{"encoder_stem": "deep", "decoder_blocks_per_level": 2, "decoder_block": "basic", "decoder_upsampling": "pixel_shuffle", "lr": 0.0012, "steps": 9100, "lr_schedule": "cosine", "weight_decay": 0.0}
Rows from block 3 of the decoder of a small image autoencoder, named by matrix and row number. Rows with one number belong to one channel. Each number is 500 + 25 x the weight over its row's rms, rounded and kept within 0 to 999. All counts start at 0. Numbers have three digits each. After the name is the row's rms in percent of the matrix's.
After each channel's rows are labels from the 100 images, of 14848, where the channel reaches its highest value: "colour at peak" is the nearest of a few named colours to the mean colour under the peak; "strongest on" is what is common among them. Only what is clearly more common there than usual is listed. The data: small charts drawn from random numbers.
# convs0: first 3x3 conv (decoder.decb.0.1.convs.0.weight, 128x128x3x3, each kernel summed), inputs 64-127
# convs1: second 3x3 conv (decoder.decb.0.1.convs.1.weight, 128x128x3x3, transposed, each kernel summed), outputs 64-127

convs0.6 091:504515517539543509499498544482533500547466543460507538531550540519533504491554504519509526526510473495506510502531504514491455502486477508504579482552500502524518525490517509502508524515506527
convs1.6 102:476534489513478487512489496589493456476509475473513516485472494524502526489472518507551472505538516506512474492486492488481578472544493514497449516516511496440483485510490501499514537498510518
colour at peak: black
strongest on: dark theme; ring chart; kind: pie chart

convs0.65 456:472457498465537477483480481469483513488494499515466469501516525502492490537496489460537468519470474497473507471475468497463471476508480464484520468518473511508484465484492504497476492522481484
convs1.65 087:504526487521461479498511527501482480496494449467539486474504497499494543460487534476473532490546500493507499519496468506545528540471522493520475529479484507485510459516572499504467483471579492
colour at peak: white
strongest on: legend

convs0.96 093:490539476518528528513504574487507503490478532517521522486525495492498487474502533534491486483499529505531474527500520523511501517434488526494479541517511487514473515518488504520512489510499531
convs1.96 096:491542504479526498508491423548497540491502501483487468517512520531517542535506513501551497512511510514509459497466524478526489483548476495507502485517522514500494470471546509504544492538502521
colour at peak: brown
strongest on: horizontal bar chart

convs0.111 092:512510500474510517509486532546511505481560466480501530539538518489499528539521522514470469509520509543519505515513504502513474513516502494513494499496541482475488548520494505509497484534476533
convs1.111 095:506452523509489493507490474453500531506482493546525467486497491466493523486511463504527501488457508512493488504563555513509557475470497503504438478492515462510488479538560503509493511457457485
colour at peak: pink
strongest on: legend

convs0.19 090:487523516520459516501508539521513525473496501476486500493523486482513509502491481530493511501514544486492438443494472482525557501522498514539524487477526527515512528499495524502528512496485477
convs1.19 093:500483483536446520484501457486504546530492493544493562521492491508493498490503530496522491525467506513503542519479528486514458487522536532498450514529490518497469500525516504495515490506485499
colour at peak: brown
strongest on: dark theme; horizontal bar chart

convs0.106 094:506495487536528528470519499497541513490515499516500476499451453499520454550528496497470496514508525490487518499570529473504489536532494492522499489485515506480504498549501496538468533489496518
convs1.106 095:495530469474518509519497514497449534499519476445476492503523538510505489488494505495491490469540485493521486526529504511528490459508504496446537461479475521445513471469491526485505469492458499
colour at peak: white
strongest on: legend; rising

convs0.57 090:474546532529552504491524501507510473531534494547525530484548465475470518464548522505487496506530480485556517522482500514489487512512467540463510486485469502476528496542488507522548502549547473
convs1.57 093:544513500463544491504500511497479472453471467508487496527479483559525501508507514492483526523496522483514439503485488508523528522493489513482511492535516528498553489487525514503541490492467530
colour at peak: pink
strongest on: horizontal bar chart

convs0.10 090:512465461492465533499497504494489499511514488511542497494452532560494512530513499531501510511486506506524462531485500543480536491472504541572539450458524492489467521512524513534498549465478496
convs1.10 115:524501531518489510501484494481475498524509457528494499512499553469492548454492541507457503495509501522483532517518485515531498480527513511481454553510515501517464515477506484487524520468496492
colour at peak: white
strongest on: radar chart; ring chart

convs0.42 100:565527527521538515503484488533502546482516491538537455526525485449534500502511490520521476502486539490484500479483500512514511520477505490504463515534574479520502496512528494508534467501509531
convs1.42 109:496493492509490518491511508522494414517484526483490542502435499540505499472531501512477503484573494512521550533449514496530502511462480525504473503486539486505543472518468493479501552531510510
colour at peak: pink
strongest on: horizontal bar chart

convs0.84 091:472563524502525512504500507522505529533516486479547512493525499465450503548507486503482491550478489522533507490517485516505439464470525542509504494525528509508536511496502508520478472455526489
convs1.84 112:507460494486462520497492468513487491490458523506473482522512481446483510521517490490575510509437512502471507516511518524556518524438470518482511551526438511497449503473469492500533464507523475
colour at peak: pink
strongest on: legend; heat grid

convs0.110 105:475500500493474500511500488495509525536485508510489504520532500507507511433472478516551521495521497487475492526527523497475547537512504496482487545578460458496492513474518514506502495494543517
convs1.110 111:504497505501499505514476509481513476473521495542489486497485516522540459450510479505461515509503539503513498462561543512523464529479513483458521436442500543521520519490515494498501508501485474
colour at peak: pink
strongest on: items: eight; lollipop chart; kind: bar chart

convs0.11 077:540518483501465503533506532455511491505493502492504523560527494510529482491516477546566481515510537528506488496505504493529496485542478497507485514483492482474490464520501520512531501497509537
convs1.11 084:475545495520470521491503448506504505543496507512524549521448494501490483529514511507453481483461525497497481496515527502490528540418547513522471536501498524482473556509503509495511580486482521
colour at peak: white
strongest on: rising; dip in the middle

convs0.30 091:504477535552508516483532510509525575540516499529512533480471572490462514500523530493518478521502507494508507495492532502516527528521502539502508492509532512476518506504463478537501531461509492
convs1.30 096:493506472528489512509493471535506423500523510512497536514530455519531512501474496491513525488533495518493457499512513525477502478485493501513467558488486518562492518469514528490527418497536492
colour at peak: pink
strongest on: legend

convs0.86 095:463508511478484511495521571512492563508464504499506505465529491498442549508530489502516512491539502521488517521509506495534526543496521514507505527508498498484520524508521524516480484486521478
convs1.86 087:505502500487444507484512452543511493485500513476476557525472485474552474441511498487474518492468495516554461517536518517486501515533487505461519482502478534469477488492484510492513517516477516
colour at peak: brown
strongest on: horizontal bar chart; dark theme

convs0.54 090:480494475505489499556485507479473547545512515488499500499456513515524484553470500485515533508510503528489507529475514466531544517528519486529488499462533507435521507519532492506516490494495530
convs1.54 090:492472530483511506510511514516531480477534511487479494518468502498533474494485505498493477506484496473480466521486513521537469497540475481462465481491481461523493523466459517504486507514504485
colour at peak: white
strongest on: horizontal bar chart; kind: heat grid

convs0.56 096:520491501494509508501504486528513487493511579517510488550488526476525473509453496521511504514455511528515524524482486495506470561514516509525494490488562519499536554506456505497494549525488500
convs1.56 103:463542523514482502495503523505534481479507485466491472499515528471498501515499479494492482495528512498512517477530461511522539472508497520547472541503474446518490502536533496488507521512517504
colour at peak: pink
strongest on: legend; heat grid

convs0.36 095:493495491511495483521516539542502473500511477460501494490475523453526555482469516498479502509574558522514539503533507456487493509522503503516488548494523492538523466473536525504474532543538478
convs1.36 093:482474494443470511504496478467473539483466517492504462484567494544469481538471450489534490488454500498508500484489515513515541510494503508508509516491483497443505508524442488502505491495490503
colour at peak: pink
strongest on: legend

convs0.79 095:514526513505507492519489565496532504510518525513543498533530485520474511456544541472484472448505498492505474479502502533462482538512491511513491487540477482521500533493538499516507541509510495
convs1.79 098:530509508503498506501484434521537515485523489509513477482487544511506457463483478500517505515525487489560519501533510502518509530514470489478484541468521557478549519485461491503497486509534476
colour at peak: pink
strongest on: horizontal bar chart

convs0.20 087:510478478550556512526504523499534509533520450515517509456504509481453512477487477502523508472539502529511495513493494506500450517510513488485459516514515503494556524491524454528529512488493538
convs1.20 091:511513470475478518496525504512466540520499497471504465545499499509532498488557500507462491528496500459497487509496523495485518464521527516504474437506503481476492522513463505499510539517490484
colour at peak: black
strongest on: dark theme; horizontal bar chart

convs0.83 086:497549496533493502522514503507507500519486535509534538526545487514542517460535502514504530476467531485514527521536487481497503512457508495505513546493504487500490504483499507514475523505555493
convs1.83 090:482457500481500505508517510522464534526508477473478452528482466506519542556498492489470494455497526481466498521549515485497552481525484513502432472505484503516494483485525506494527552511539507
colour at peak: brown; black
strongest on: dark theme; heat grid

convs0.90 084:507529498529468512505507530501519519516528505528506511479495524477475510524511536505533547441507496569499488485501473463529513526519468503507524508505504502492528510512548512509493475488500517
convs1.90 110:543499491487473494509506468525468495521450512482510498528478496511501476476473454493510491530537493493478507541540545500494522487474483516462538489477492485444496481506411501502502510533504484
colour at peak: black; brown
strongest on: legend; dark theme

convs0.17 086:513505499536496526490506498504485525468502517502504453491505472524477481536525469508565508544513507514503512502525524508485512466564561488527493502463500515448534536504499527513522508497462510
convs1.17 096:527521507494511505497509521497515515478483501467523480479492553481540518488499522499469490577467485489503490491504472521552475542484513496505481480474500485507456535515445507501501532488457486
colour at peak: white
strongest on: radar chart

convs0.48 082:520529483513496509516527539564525531487474465500523494544526490478537505515523488531481475481530496485527518494515497486516500491511548538487508484494467489462512539495494517528490472519513507
convs1.48 095:484503492506524517492493502530504473483459502482472481480506502510526490425475521502490501468464511511503456488484510497486521523510509504462530504480481469438473494482525503500511529403452499
colour at peak: black
strongest on: dark theme

convs0.18 083:485520505526533550477537480523486549496476493507483471505508493513482517572512496529537484530483538515517480435516509542518489510563510503516523506486483470504488475519537516502474494515492492
convs1.18 122:481501510473526515512501551494466503535457491486502499485487520532472519448467516497446481468522481524479508495509507507555519505426501494490487493432510495465506507482474515479486545458485506
colour at peak: black
strongest on: dark theme

convs0.126 116:507531525463519500499483483457481540515523524508494498475485525482452492531505517488519514498514486505525516533535529522476495483463515497528472530498461544524516461492472520498511525533539522
convs1.126 126:528486521480467494497502513524506545494414542505509493519511490484520483514468494503496486433537501543489524501447459513565480491494514513482476470483502475492495517536449508511487521516474482
colour at peak: grey
strongest on: stacked bars

convs0.74 087:506523519479522507526512520538521519508483504529530505524497499479512549476447533516484504538480527485518500545486474494500481518454518533500514528534541498505510505499522521525503488539493509
convs1.74 085:450528515521523504491502545511509501511523519531498482515482509479522494456485507499517531452502548520514493519478507539443531501467504470518494483497459476454467481496521495497516502484493528
colour at peak: pink
strongest on: horizontal bar chart

convs0.78 077:525503506549575513520492501530519486475490527514550531546519523551520510484478482519536492451489540540506515474521501470546485522538489501504530516467487502417511513507494515507540498507529502
convs1.78 076:496499502489479500515498505507505505493479515450504470502444500498508515504534537501443465525449502464473464508490555501481523523488552507483486469532496490451483479522514498497524473496442492
colour at peak: white
strongest on: legend

convs0.44 079:540469494488459512523497474483519551530468526482490507481449505514485449514488536513550511540494522543531498508508490540506518489494491506500521510484554521532473488544484484519490521517484517
convs1.44 086:503540507526479493511486559524510480494521473488467453500464512511595521451480512492481477522485503484492555493513507512510493506494477502474535470516491499520541513504529496491504463460486498
colour at peak: white
strongest on: one colour; radar chart

convs0.77 086:504492473509496503503519478501503480489462561507510583502527533494442525458544522485562520518488510521495470533514535492494463515465514498476518528536528483536513531490553524499512523487514535
convs1.77 108:544495495538513496499514522498500486507513496514489471471481484537516466480484462497497490507543514523532498487513539541539512554472494512429497514471507537467461529491467501488491495489453502
colour at peak: pink
strongest on: bar chart; stacked bars

convs0.63 098:480492533520488520515516506497524533507557532512546476520510457484499539514511474485488510513542513470517528529483513535505526502497568533539478497537578540485491541465520479512502531501503469
convs1.63 094:519497474482488508498501490512529451519534486489489508497462542522515515480499490488484520451488510482545443487532498492468485444480497490532498552465474503471503533511503495498543517530519531
colour at peak: brown
strongest on: radar chart; horizontal bar chart